{
  "encoder_arch": "transformer",
  "time_shift_ms": 50,
  "win_length": 400,
  "encoder_activation": "gelu",
  "encoder_moe_every": 1,
  "encoder_experts_per_token": 2,
  "text_encoder_fused_qkv": true,
  "text_encoder_qk_norm": true,
  "text_encoder_moe_every": 2,
  "text_encoder_shared_expert": true
}
Rows from block 2 of the audio encoder of a small contrastive audio-text model, named by matrix and row number. Rows with one number within an expert belong to one neuron, the router's apart. Each number is 128 + 32 x the weight over its row's rms, rounded and kept within 0 to 255. All counts start at 0. Numbers have three digits each. After the name is the row's rms in percent of the matrix's.
Before each expert's rows are labels from the 100 clips, of 14848, where the router gives the expert most weight on average: "loudest" is the band of the loudest frequency at the time of the peak. Only what is clearly more common there than usual is listed. The data: songs of 200 made-up bird species, synthesised, often over outdoor noise. In brackets: how many of the 100.
# router: router (encoder.blocks.2.mlp.router.weight, 8x384, trained with AdamW), inputs 275-329
# up: expert up (encoder.blocks.2.mlp.up, 8x384x384), inputs 275-329
# down: expert down (encoder.blocks.2.mlp.down, 8x384x384, transposed), outputs 275-329

# expert 4
loudest: 1000 to 2000 Hz (79)
router.4 113:104070167129098176117150154123134113105148153098119091122179107124161113107089110169131186122173137139132148092170168137127152112184163147201139111097083079146135138
up.0 084:177120149149106106074074138129113172177109086107125118149112152097077111114130143140119086151087178160133128069110161139078133132156121203165187157074110114068125105
down.0 088:160088127152129074092135190132067182093189171200152054161140152081151129092175132161085144115169140124143130084143175147141128192161135162143159077150166121152079102
up.1 107:077107117064103160095188179131120107114131182143133092139248130096137192086170173110131116151155165170123125108106102107212168130090091048186150191137137079139146100
down.1 104:143149120201132180084126136198118060134123191101122098145065176133174125112145129124159143071072109146136092138167135109168106176079148153152103139093058221127138175
up.2 089:088111088131134120031127133128106145090176071133128151115086143133103113145089058121113146161123090127130050152151074108146068148098145108106086174179107119144112098
down.2 091:137184156108106061119144089151171124139152110176143105158176065127085097116126146124129093091129139134124145174094104178097137122133172222100132103172114098142158111
up.3 096:061094151098119080102067181127162125119124116116127193131135155104133199090116149134082094129077144097129092066179114126093114105165111084081128185123073136100084140
down.3 099:093147111174162162159119120146109126135115139079124143161091103163169155089135134143126173180135157148144081202136103167092137097146165153133099123131190099135140109
up.4 112:104111108150156133152123071128112112163168155102133122113149109065076121153094139117119151188108121088126134127163149094153099131199125077075111172149139122174126147
down.4 108:151109114083119140089170063069159090133123136134117097097131180161093099125108142151170122102168146130128176139128151075179100125162104138186120096175185135145168205
up.5 093:094069195162178036103130121126100114132158109096127111102128129068114136095124078159170139087132150122127130072191134159098110110097167106122103139166131152164124143
down.5 095:148168099128076176186121061144142071073143094141096110079140110132130133146108126101102140144111031097089116104131113135149101151166161125149119128082089113159154112
up.6 100:120139148106133148125180151126175150122112101181136128152067142121075179125118117124090115081123087057101106060101190150161117137129107088052109068108142115142099145
down.6 101:207092136120129115167090167076056091153168144140159110135149158107146143143086022186155127219079103121148178136122160162135126075186080138121116075161118136152126105
up.7 105:110139132087091181099159129129126125142062137193129111120115100061114131068176103146185193089156139102137124148165105191093190132124126110105147139128130110077201137
down.7 114:177119144138132168147112097131105151084161168133153139116105116131137175072052152119123144189115121177132199131205156168106108096163133103113185122166127113163155167
up.8 109:210152114061085133130106164124118101149129134093129138118131104173162100122106144134108222124129056150123104113098133102167154124062153146109021160171163123093130196
down.8 108:124112095091096161145121110101151142125176147092101119133119125127132137147188133170141142139135091098101156116155156054127132130142104107097086156149111129156209104
up.9 084:098087174100119169182123115126103163154122120132134120099120134150177139112133124107116112138153123125141108123123157127175151129171130141139115094161136139180108112
down.9 092:160188113091161135068132096157158154148115145130158133071119143101104164118094102166099156183094106084133058106202129138133098148139145141110109156153104115105097117
up.10 107:152087176051096113098215126127077139113141134113130124169138127137146045142082131184137165044178128106131074128128139135063122118114131093169115234161111062117145099
down.10 102:106085112154113158084072082107139114109136181115093164111114178088171172090165107130159082162080110173096138115165115100177120170184124117130151140125136159119135187
up.11 111:157155100091076149134125120123140081101132156098130131113103155169133182137123131099088099202116077074135154087135197100077153140081150185132062102161134121080081055
down.11 105:113129182112126121137141205089114095158137091089142073140117145131108077156139202109161076138137145097091125089077121098102184196148108052127086195143145173179116121

# expert 7
loudest: 2000 to 4000 Hz (70)
router.7 093:136136112137100092118086114125159116118074122154138134148201178114104058120132225098073091056103186089122135088103151189175093138058104163149135159114130159168205066
up.0 049:176080158124200185113132103124102066171128120141121131090129149129156104116160041213142071109097139146130063182120116144063139096136197148068149124195120099103152077
down.0 050:129105124151145127122106162139113147127131111139159148119065140067161104129082116172144098179138132128127115065117120111082169142118140184085164106119128097126132157
up.1 090:089179114059153137114127165127204184116108151145130138156168150073081053131130177169162129158147152164121100175160112101140101116107166087113111114127069096127134154
down.1 091:150130120165140181164138135134129139087177221096148141172052133143105168109139195172082187129204113119166145095102108124091154096114130122180148106123143136146132086
up.2 099:147115176134108092213144115125207152158132116162123122082103114152145121086070103202166163140096114108136172127054166104123123113119119179153117056078140114155166222
down.2 107:069104163156106101160144148102111158114151080193129091139097151151084137099127154105110121155155159135148127087123144160157128149108158136103114165154128143124174120
up.3 108:071098176069161072082095143127139162118089139123129157129171104084167146151196066072143072028067115108125091133100142098099107123115145129161145195132095157149164104
down.3 101:132157076128146118165097087171079121106141120215092132118116165115122111098117133171086182180150190108131099095089116131125109135124138128142100194130129103135150137
up.4 106:082070121176155192071168134127165108148101088170134167106148152166104111140142133110103144080101136093135122129228143084143105129101116159073141137119152166087109094
down.4 113:138182124083107104110162112200192102200104140126173139154187096078157133103126128116135124070115081134084125166162140152149157130122132089079103127115108124113119169
up.5 080:149108112111112116130142116130184112127176125128127068162036147134128127044126085088149188165158155079133098157193101166158187145135147152165118122127167113096106150
down.5 085:139083160188129163081132152108086116144104117079126166165136117132124140150175189150139126137157137088172120128124134095104160112146138078074136123141071189135103184
up.6 102:152115151120173096088152093131150086123116094157129098156105114127164110103056055177114120093149180111136147148061080081176080133204098068136208056137122175150133127
down.6 104:121162167126127155109125083127150139105121122057175127146109071080103151140144168100138102148144128072131198110180176095123152140117104134208118112113119089109187158
up.7 105:082096156120178173095140130127172166133076127100127066076127092103118128133106116124138087123092077152116145136099156209141155112171113128123096119030095174117081130
down.7 101:098168169122168165089136133133107136104160090159069139110141172175146107113126110157146175159112067128165146143178190103091086165139078161185162155105174179100197098
up.8 109:141092109160171155119192092128076116116150173111126093146154144073139155057114107092158184117090146155131131073112145117118176134134111124164139119052161096141111148
down.8 105:114109162180115170135098180185214152092130158123163117112116127117120123195131046141128124149164068162084114200138134150112127134107164138120107138154092070188134157
up.9 099:073099100134103136135114111131109068106128141139127151094148136130108107065126141086068109138211160060126096130032097176205074124150137132131145155166102165063143076
down.9 100:127111104137116163068157122186201117095091188073063144133140071166082139097151144117136101121118177129106130154151121099114142150095100087158171107117089194151194105
up.10 093:079174170125144069112136066124081106113145124052129087194106161149211185116165128134102154089120168059123134131147138126144173102098115041144142174143068077103148149
down.10 098:126113148102173120167152071101133159100145144118125186170079161154165138077139177096130114165101123104154149157096133218161110072129094162114093100136118136137095147
up.11 101:183154123170159147105172137129128124087161114103130123137135130124172125142210086150151090106113112132129092075128142082092223142063116155134145138182103115117139171
down.11 100:102157126092182086060116120159121108118162169153104063159075087099127100156073092122113165115146171085145166182138187140121089116161125142196146119147052081167077152

# expert 0
loudest: 4000 to 8000 Hz (35)
router.0 100:128123121110124085122123143126089159134096079154118105125059066089145113111138130118115108054095099126129079120139101087080097116101104162068122111105130085118079131
up.0 086:116128097076174168076169092129081156124126153116131158125137101167097098097108120126166173151071102070125157133148170110069117126176097083074184117089177081161135099
down.0 089:136118092131139096155089121091170156112149181106182205150132190115104112219128125149133087180137130069068110105126102100158137046135085165142114143111100073170111175
up.1 106:130104116126126147101155144126127134090109115111124128132109101153127152181118141143158128102124135125128160194138115164127052118153097109143123120138106158050087090
down.1 108:133135102174126086157115164137084116133095083158138145187113125129117183148128147092115131101089072098170156082132123087124140135141111137115104126087092119152207156
up.2 112:102112130117144192027114069132146073163100142137128170103063153162182122118107111091125136145097055122133145129061146129062167125200106034166159136104147090162119156
down.2 108:099088110108168142111153121166117088113102107111141114144107137133138101092104155127188103112134159185091117133112157137137175085093110087117120091121138142109106160
up.3 101:124170097134135090099163174128140133165143123147130158095159094094215029145155160087097129068139127159130124132060070149193104103128067187107105093070097129137136128
down.3 104:139155137098144152120128085143156138131173099120145099174096099150079105096034147127139090175097178104105132094112105144129148092110083125185135078196164096132133102
up.4 021:123126077111068114102095140128085141147093157113134130122085127097050147106176083185119166158058095115130180156164181152112138124092142093147101058117077113171108170
down.4 021:116125121138098069127180133177123070139132091102149128114132117141131200122138194148140135185108160133165092093177145122138128157168089153147120141105157195144082144
up.5 053:170151130086138120111119173127130086171134085128128138170144137102172118207167195110097092142113082146120078140070156152154117129129080045122131126132149146021134078
down.5 055:119091072171127180073078139143147149101089176111152075185151129135169093123062120155131125123110126117036131110102109164099149141166150153106130064163070115179071148
up.6 103:172107092175090168127119135128123155183115128165128161132127129138079105142097109121099119084166145126136088154158140164116124134178100106080086134094143126101167126
down.6 108:093150143150126110064138187106145125175094096114144136062103169149163095121044153119086130025116101109149119160087152161119096114103123152185086144075097142142128155
up.7 110:095178099103109145148153087127167083143154094134126097125129095153160118118131139135070149129127123115130109146156122148148184132106071130105097150117106149140130115
down.7 108:094057124117129059178142122170107149135132135142148125142145132119185088116102221115114154190137177139082125202164123095124062137117112126205119060152119125118133088
up.8 088:170118030066115168142110152127143087152128109136124137099106074150194093123128171124099125097139135138126135178135135124093137119084158177133071098202123126121133095
down.8 089:159125147135076125169122074148175144148142135108168191109195138178116099160142150153152054124082141122178166112160166129108138122125079117101137118105136114127090178
up.9 027:122128119160126109213149124132063048087128164172128165116110125103063085149111135131075212089191133135124151140144099146192116128138092124095127164115095119153136109
down.9 028:122091148076076092188186135070104138134115143115118122148109115110090167173144163147158079120141151122103120166150133133120149126081124089154079066078144153097139077
up.10 111:140130184122179127097118150128141170166157128091132073120156163113146090150079100108159247082167112128133115108128121125085136102126104103168133201111116110110129157
down.10 113:119229115160092184150081130127170172089137106126136125162119099128145127147136148126176072143088051140128149107113145123128166119129152108146087109098165143139085071
up.11 103:122071090132112166138139127130089154153131104098128152125168146112091187083111134132127164136075130104120124153081190130107064131165119116044138112132161128123094064
down.11 094:114160150161122129106085118152135095100177081086132132069182146133169125139149166120125134148095114151099088116082128078106156130142130123081085152089112184087129094

# expert 1
loudest: 500 to 1000 Hz (99)
router.1 098:090161120151162125112194106129076073076119119152145183134092128137127126109138113122135128230124085112112113131083115144101126122157096040108150127190124172109094154
up.0 095:129098186106115141156131150128112153126142144072119133104115122106109088121168120104155101132114122184125146162160119139063144139120083120161129136138045076072166127
down.0 099:083124125150141152102113133118095128161107098102163126122089130111082174183137089104133169097125176122100082078127106108153125135184094175095090073094157129114151090
up.1 102:118126099145112133141200104127039029108074140134128107121104125106138096100114110140146103106090062142136102141093139111207172148127126222153092127136165205137154132
down.1 103:162095122130172098131058105073093150171114104139100117092112155161088074109108041159156125156111135083111145118123101072143162096171104073104158068150213120153101162
up.2 092:144141133094077094082116105128153108154070145106131181198108124138121144113071121123094114146058142158125110120139133144122126133117123111136098145198105150141087148
down.2 088:113100161148121078185106164096109139144117140175115148117117145164169148144141178149153077128163141160148143094063146191210134117146137117087134092099114104043150163
up.3 087:179103117172076128103137147129126114115096129114128134090185123120189196145119123140158103149151097202131083111191135149094108117093110097140147035111108128097137101
down.3 088:121158121177116104108163119071124129142107120105146171129121100157078086130151109101133081138097106087045082193128134171171137097086106193182130088127132130122133104
up.4 101:114139149134093133111133122126114100118104122133127161102133147129135111105127158110156160104144160100112199111140129115057109136069120157177162113125154180170110118
down.4 103:059148110118185132158135158066096143111131121095087166129143082102142082083126123180029142154161117099166109113068130139185178178120142080102131144098132120122129138
up.5 111:162134160104171165159113151128141136124164107112131074138128162166176135193128115102102147166129138079121133070154039177196079143129094179116161158031119151167067062
down.5 104:038140147189202155109087099148118069116078114118128137098114116131133114128132181116081159171119127154153168154127134100128136110133128094093096103118142129189170156
up.6 100:141127139238085126163146086129148137148104089151131153136148133128150137098097160035146063118136145139129135084130113136153073108143120158149076088070148135161102135
down.6 100:085159126144164082149141112143124144113136100139106115166123083120050095167132070124134101141147137088130092108143083106141172219155141125115101103141092111123188122
up.7 100:173087087122161091079105201126147138108126119130126120097156134125055078159087159148075153100123131100131108118121106126087136145182140118089113160166129091147047070
down.7 100:166131094140195156113090062176128108146094133141103040112120080106181129162188126122145111101174095117127103117090127141119146133097169107231092142095140123110119111
up.8 112:138189134096121159143123096124142162146116174098128118098089129147168165080098143093109145169132131218132107167129140108133177135114129143125130069031131137127082124
down.8 111:084121110156164097125177150127112127084172125134121100119171090093089090172191129143114114061169130122116127161127193180145126101114171110152189135044092114087197150
up.9 094:109127109165142152096091115130157137082078084103123070138190117155151160138160128139133126121104128177118111124120175152193120123129111144155098129116166181156135127
down.9 095:086159129077117082100155134092087130112140102119092116094116148071102123128174145165114177176120189118098118190147099121131162138152129135120118099123131116116194099
up.10 113:143145112115185188092038143128123109115126112120136148111097150180136218123134127118126083121135144113127129090083109148083106141083125161098068161112160118169060108
down.10 111:101156058167081135193085127139097116144094086118163127140142121198164106200106093077161096142142129128064113109104148142090156117128093127142152087113106193171138146
up.11 109:172155090131112131098123132128094158149169179147132157157102136183109173102154132098118114097145099139133163134137198114122129139136147125183142201167107175172127137
down.11 115:193146133123132094122182132119127160110130127103133082122130102145132108100111165174139142145232168101123118117129121091120083079114174079115091128048151090124177111